{
  "arch": "repvgg",
  "model": "self-supervised image encoder",
  "dataset": "pictures of board games with random positions, seen at a slant",
  "train_examples": 97500,
  "image_size": 48,
  "crop_scale_min": 0.2,
  "horizontal_flip": true,
  "color_jitter": 0.6,
  "method": "vicreg",
  "norm": "batchnorm",
  "hidden_act": "gelu",
  "depths": [4, 4, 4, 4],
  "kernel_size": 3,
  "stem": "single",
  "widths": [48, 96, 192, 384],
  "projector_hidden": 512,
  "projector_out": 1024,
  "projector_hidden_layers": 2,
  "init": "trunc_normal_002",
  "optimizer": "soap",
  "beta2": 0.95,
  "learning_rate": 0.0035,
  "beta1": 0.95,
  "shampoo_beta": 0.95,
  "eps": 1e-08,
  "precondition_frequency": 25,
  "max_precond_dim": 1024,
  "merge_dims": true,
  "one_sided": false,
  "adamw_lr_other_params": 0.00081,
  "max_grad_norm": 1.0,
  "magnitude_pruning": 0.3,
  "max_steps": 7200,
  "batch_size": 256,
  "epochs": 18.9,
  "lr_schedule": "cosine",
  "final_lr_fraction": 0.05,
  "warmup_steps": 210,
  "weight_decay": 0.06,
  "adamw_weight_decay_other_params": 0.05
}
Rows from block 8 of a small self-supervised image encoder, named by matrix and row number. Rows with one number belong to one channel. Each number is 500 + 40 x the weight over its row's rms, rounded and kept within 0 to 999. All counts start at 0. Numbers have three digits each.
Before each channel's rows are labels from the 100 images, of 14848, where the channel reaches its highest value: "lies over" is the class under the peak. Only what is clearly more common there than usual is listed. The data: pictures of board games with random positions, seen at a slant. In brackets: how many of the 100, against the usual share in percent.
# c3: 3x3 conv, stride 2 (model.blocks.8.c3.weight, 192x96x3x3, each kernel summed), inputs 0-95
# c1: pointwise conv, stride 2 (model.blocks.8.c1.weight, 192x96x1x1), inputs 0-95

lies over: table (89 vs 38.9)
c3.117:602555488524454533477520551464539487542466498508429440447544507514478535534501479529488522532481616458520580561470497491588486457465461493512512528487466550526507426548461455458483504547515556531562472497435488526547498482490471436492444467484531493455449507503468523536511485463489600482
c1.117:549500500559426500500523500503500442500500500552454396529500552520563500478485457500500554543524529500500411571456538493500452458500452477508500437508526500519510410500430451486500463515453447572559550483500500551500500497442472500408500509500477500399500500533454445540500500500481596487

lies over: table (65 vs 38.9)
c3.118:461543516545523493554456543426487484494492473527537531531505515518465547484484420561466559504505498499530455459537522462484531346473437484478480509501501492509473470519504514520508521472458535507499471443532562644456508550505475554485464513430557518480479538478509555500563471516540518563
c1.118:483500485500532500484436547500533500517500416487500500464500500529398500500500394500503542501500500500525500521500500433507533413448546454459487500500500500500500474544517497514500500500486536485500439502500518651430500489500456542500400500434557558500502580492525553500602500495583500500

lies over: table (81 vs 38.9)
c3.167:501528551493553523520535451506482418501512547486465495527490511480416487441504435459493434469538440513483524501455488464483424486502508495554446558447508499446441520453542519540470502481465508493530538545486468523393497477481509440555584520474471490465538509407511503402559563465511531513
c1.167:500504500477467515500500489500500445473500500542500503590500598466421462500500469455500440446535500500500527500466471459524410500562481511605446544477527450463457521444500530500490444512518491497593500500468495517359470439530498480500530500464476510497532490419550527451568499507556495481

lies over: piece of the first side (39 vs 1.1); piece of the second side (25 vs 1.1)
c3.125:490518500412502529482426493504468449463517484527551592513542493489483485528443530480559426461401550497488500490577503519547493524460481553507513514482482559438508508484469468459505539487509504484443462472479593441533538512548493480487387516448549487493435466455483500473489492599492532478
c1.125:483500451351500507470435493522500454516531447500513500528537420516529510502406512500561474336410500482500500513500464500519517572440500568538500553500500500451523522533501473489446497487468510500436500500492549490481500500500512500492500500536501500499412500391500500500500500500484500522

lies over: board (100 vs 58.8)
c3.73:567476498469538489473548543551464536534494490448412489533470444535495506476521535476508468495591487528600475480507539551524516510472504530463526532467501510594376531471441496427450456507456506533519499492478434490491513452503505479503439472517510418545519517467513426507545543565454485486
c1.73:540462449480500441500536500460453430507454520522399455439500502500529500541522519500564529466553461521570498493534500521470500500439500520458548525475500500570413529458426500500500471500393500519500563411455421500500494434500500518500368500500497500500568500471500478525543500490497500500

lies over: table (65 vs 38.9)
c3.128:433506502517567478530501488485470463504527546470512478571508610452494449544499521486530485503509451466505487447450520546415511498489593475554489482468517441503498435534560532503449431509493470579482490523436501565509556544481440540515492464451538510440543525508501462410451507525521544541
c1.128:459533500490525500500500531510445500500500548528450474549464631500478462500500500475560500516505500500499482466445484480500458471500583500656500528500470440539500500494579531500500500497437475569500459500442521500515555504516471500543503501436500481397542572500487449500575523523500478420

lies over: board (99 vs 58.8)
c3.76:556476458466446516496554465534458498500486545417499593442538507509561453529514559518478526533453522493473475478463564492549467536464534482438486471558519566504493526547487472528530544435504553481502460523507475539528513448537473494489378422553476452493440475482474533437448474469442525492
c1.76:492484440471443474482515468572458500500513500472557575465542485500500457486500476543500500500454527500500424453456560548499463479500500469415470466568491528534500530547484427532463514477519500507500500531503520500550514509524504500478516331545500470544435500450500568500430425520431557500

lies over: table (100 vs 38.9)
c3.103:558472492511487545446534466487536458516592440462467488561490500513480526491460473466471426454503487491477512529508507461534479520461538514512489459501486504502455564521453568487530571455574539560555481512626555476520530462516471465506476541511560566483458525492499541439518598498434516553
c1.103:500504515500482515443483509500500484520500500481500471480510429500415476500506490454465514452526418500500545563500552527500501512432455557499500467518494536557466556527435589500561553500600561561500475611570575516504533449492497472500480549500564500553500522476500555485529580500500500567

lies over: piece of the second side (53 vs 1.1)
c3.48:502472515481444475516514427496479475513504496456495541552617478539483484503526473573484492538449491497417506492523540470512440473513549451453475549463544487489625519385465457523531511505515521552536520510509383491505521504506488506516461398535533475476531461506491513521480476472543489557
c1.48:507500520453469468455513479514463469474544440469500519507637500500556483478574500537515496526448458509417523500491468458496443500500522455500546549472500491500629463415436500506500500541470553551500500500500408500500509506452471500525500357500514474523490463557500497511483498492546505535

lies over: table (100 vs 38.9)
c3.88:514467547447475493482507559490518539496530474437486536537427543494587495496517467497530540472520507488530490502514468556439427522521506578489510515507464451549447482436464461549410461574550519506519565438538480520516499489505510512461489474474523459526541362600533526509468477514484461473
c1.88:476440521500514500500483499449495537444557475525542557529468500503567500491500455535500554394500500516500500500531500505502417500563490546500466500490482450542445500456459468537444500587500510550564565455536463500513492500484500474441567517451535476500500350619479475500488484498527500500

lies over: table (98 vs 38.9)
c3.181:468439461431540547557446472513520495491548603505476551498431500496541494460496518451508510497549528498499489445541476489378445492555550457441512527500471501514477494488546478521483541526502572531485547552462551502521523536467479505556540465514498444499474530413534534502479533533535440604
c1.181:457465419443580537500460488500465461466549584533500511484475500497520471499511533485500468515545561479500500474500565553495447500598571406514500485500415500500530519500500500536449532530483562554538570522531564500500500410472507500500598468571495500500431561464500471532500500532500478500

lies over: table (99 vs 38.9)
c3.142:508573432596485481515546458467487411469407556544538535530518446521464538552492469492511476518473505483533492487442519469488473479468519542425498538452573491527490482497495477545461475434494540549578555481481484518542517544501555420508477509496490504481487560467452512591478515467575454516
c1.142:528558408576469509534500500493504500465459559539512500500539500563500473543459506454488500495458493555557533500491500427413457443420579500368500500484582472459494500482480525457500509478500500567500534500476461505515484500500554473500540500500504500524565564454473500542428433449512454527

lies over: table (94 vs 38.9)
c3.49:456514553531469491528488494566475514439444528556559565460445518468587457505549398551558445477494516524583513488469475466475520501515565540557508581509527490558458507430505524515554499487544452486553510477477484494529460547450493483508523509489589461495491544415466517471480498442504496510
c1.49:435494467497485440506500500486500518497531483604503597500461576528565474500490413558557432500533513518500526500388500506505520503593538532554521500478515525500460548441535548549500484524500434567562530477446500500505457529500500445500542500500554474445484570466500500500529559480522551500

lies over: board (99 vs 58.8)
c3.78:518524516526479526513503530543527541544508465580451505487529467501525493517470321464516526501528488493509493478436535507450530478499571510538501522489484518479468501494449513422491478462484468470473495511535474607551569496488508450508529531374495499538503491438450500465509551508466429542
c1.78:545529500550461602554525564567535484537447448503464500481511500470500500482500467500500484500537500500502515500500500476500538481455524520575500535476423500500526562484453500451503513466523361470457519534463499617500524500523500500500487464411500479500485500500545500460500497515362439560

lies over: table (100 vs 38.9)
c3.172:514481538486513543509524493502479462523466554494491583473375454449488471493428462482496403438490418481505526508434483487441389476521507526494482491463525413512479549434485478551497463478463504501518573516440483529501456453515491516506505465492476451437488448505497459439498480490554552475
c1.172:453448499482525459500443520517445500500514552509500537481392417514445463498410500523501460424484409500523500500425500474480375500558495500536500489500517500529552526419489494509500454500468500509510488472500518500500477459500545537510478500480413498419500388496500451500447500500544547527

lies over: table (84 vs 38.9)
c3.159:475566446554501495486474526508548446543558507452634485450449471496431497505524508495457533507499526455531493440458489505465448521530496461437526524541487486512478521469486479478400609495550532470467477433481500513487505499474497473458420437481498500528489498486533496575521475526465603528
c1.159:470553422522500504507438537500499446508548537521636511496470413516500495539497482463500529500485612500538513501500517438505467530540458445455509505544471485500519500501480500455390555536500471500459538410508500492442511500500519473495444500540525500500539563485500500591500452500432559544

lies over: table (71 vs 38.9)
c3.89:449516525518433521547526535474516463418524464502489543430480612500476508477490492582503511499497486473511511454482508508442458484467515527533551548483478458501538485473533459528508378469513542506574496544393464461467523472430496459431504469539512414455500484499486504466547481516539433483
c1.89:467487500539459537542500548500465480433500446500433567506426575500500500512442500500500500500447500481449500435465533505500462500503536452577500500467444419482536500450489500500491424465497550584562471533428462500477510478470500468454606500542529424485468570500499500452500526554539432478

lies over: table (100 vs 38.9)
c3.184:379477518504514498478529475449521526572515456541524545494501451530444458634492549408469436536504450461528533454470504508483495488500529447470466472485509455459516540497476493512487497506470529510467450479506506479525510466556491535491407495466510510467507510415422492534461507447487471602
c1.184:479440463554472486500524513448536500547579428555549500563455483500503509573500530433474468549529533486486532500418512513538500500642583500500468457500484535500500500500509500488500500477433500555452586518526557500500437500580500500487468500426471494474500538420500489500541486472500441537

lies over: table (99 vs 38.9)
c3.189:488470553512506538466491558485460405524499443587450524501474505444554473461538559504506593508522491450565445446469478490532518488482531490564476445530439452441475516486516510524479521489539535506510482538507470491510526609511578538492407509517479440507585469557494492501475467491482523556
c1.189:498479516500558478400458572528432426500553471513500520475463500472529443483502515547500577486530495477494506472487540509500500500429489468547451466527458500473483526500500483567500500476594500448503468565457500500536500576480588515538442534500489473500617436565479485500459470465483587491

lies over: table (97 vs 38.9)
c3.30:502449509502475493457559573517550443511490431510446520528469563502458487481472511513458553507516493530579531511475513448493508491491517537535365420531462534457395486517470486535439511558438473520499482500512487519480552557553485493451480568489444458500538548494480518508506420445468455509
c1.30:500462545455453500472500560476550471506498500526500504560432560490441443458532511554520543519519518473600526498443501477534487469515500519500409438501500551500417469500536500500492511538457486516500529513543503500472545609500469492500505604500511417537570583500526500500534448466532428453

lies over: table (100 vs 38.9)
c3.91:421501450473465545544482473514544467509484492518505595416534572450504540573474417554480598527500485544521454488521483492514483440549452466510515469567532522498539530571507509476555463466555470495529423512544477610489511528563533501467501490441489475499497488499484492495569526505479469507
c1.91:455500489535489500507500500500500500500473500456472500500500554474518459610535432529490500547482476429500453500500500563468500500500449466590532442567474478466474489506476526500500464543583473502500418491500478629490487537500492533500459500481500398425500450445500434525573500466500417457

lies over: table (100 vs 38.9)
c3.119:456479472529442497443535504465444543480507551490527614478407445542517505530503503493500447494505481479489550375536511485432479510558477583549535549483504526489475525455486457496523509490491417528533532480547514533511500474477585533471497555495518500410500499476448490533464462435530515450
c1.119:445565497585472468460500496480409500500501564475482550439450500487476515541526526428459500500541475461523496382536517534401485475522508523579515500500500589539500562497500500510482478454500452400478500500535563500518500505482600437477451517505500500480500512500528500530492500478537500418

lies over: piece of the first side (29 vs 1.1)
c3.133:526481511548478478379438423467466507528521500584489428482549497488472562510491522472566483473442490470523561557544471509582526525532489523576451532507469511514486628526505498445517473483491471482534444530508582474496488447503537475498467510559525525486457503431487499490561485523527478476
c1.133:467543478546500500539454445456454500500535525500500505500520475536524500500451500477546500439467534498503466500586461504432518487639477558563500500561500500483438605535527542448540453514516413578553509437500555449493475504500512484482426500500499524460500500467500459461556455484545448500

lies over: table (98 vs 38.9)
c3.23:472509457482475487496504514522509539496481503481475467485467502489483421478508473512443555442504603507476483482602478475531533485525540471535519497558432493526524542461568501427520500538605447476514512627556496494524512474523596476460497521476432479497466574494518552522554543520456523505
c1.23:494462465448500500500500508523575522500500484500500464500514506463440472483551447524450535500531575450470500548571500500563556500506559500500514570500444500550500526471563500450500500500573504465558435639482500481507516500500582502461484550453522500457452539500505540619540559492500541530

lies over: table (78 vs 38.9)
c3.8:464476509453436491475557464468491534538477535558537480602528453436549511538433470427484476538522451492535475544483470482489543524539462492467416417474483543468493473531522528502455425497562457525538588457459509568524490518485443501504494507469499532500503499522544444430479482524521588465
c1.8:500465500500500500419534466500465538487500495558509434560521500448540500500469492426430459552500431490500500553501487475500527500543418550500479442421470500455442500500500525540478454500572460513540584442455535527478500508492444533473537538470454511500500546572497461419528500492525620464

lies over: table (85 vs 38.9)
c3.21:456462514499593521500457473484517515513494444451543511608501489522472449492522448495545434475494551438450540439428546477464503480612460390522511507505464492499511508453502495551507512515465466516488516544492521527532430511454515440494504480509510469436492429461474448572529508482456433504
c1.21:499532497449610467532500474546500500452493397500500500599438500464463440500544450500520495500524575481500512500500500470457482526611446419538500492533458500436533554484424500541457490500461513536511500456510507525500409588452497438500500512467507496500500500488499479500500496459566431500

lies over: table (84 vs 38.9)
c3.40:459497527465496501516503508490516502448500530503459506476519464503521511515513407509490545486456497490519492505516502510512529322508433516505503474455533490503504470467516536508498470526514479520456504542519491713477475503532529524505497499397558534442480482517505472468480490515543474463
c1.40:411500500493519500509500500500496477448521500514500527505540455528500500500500468497500560480500531494552500500559500467500500305523451471500472463500525500500531462500529500500529500500500500536444500500521502696500445519500537500500500551395489500407500530520500500457474500503500500500

lies over: board (99 vs 58.8)
c3.179:548500484482413509520514514492560458496525475539445524524472444535459449471546442531511493565507477442542568509513518470507557598446509513486492508491511530523470527527485534603502453470548424475506479531424458400523499497481452504472519532472502487489411504445524496482521500453470472606
c1.179:589450500462441494530486515500548477500500531500500576500494417500454496500491446500550456500500469439535582488571500479456515577368500500500547512446500543500498547512465497500506500518523468422515420500426500429561500500539500547498500571500500505515432491422500500460472500480433500500

lies over: table (90 vs 38.9)
c3.101:533484557479458521508532536491463465467465556452573521445505482463555499495539543498476527574497519423375493518489508565549513501478438535542569491509507536538504527459470505434526448471499469513527446439490577467509462501527466512526495524490471488541567476529431479605451462513537551488
c1.101:547469542500439477490623584453435423467512564493490569500500553474550467500500468515491497500500544443423482511500500558572500503500489481563555480543542493500486456500543509522552466565474476489520500448466577500505500472500466500500500526500500488484594462546484445568500444528521586500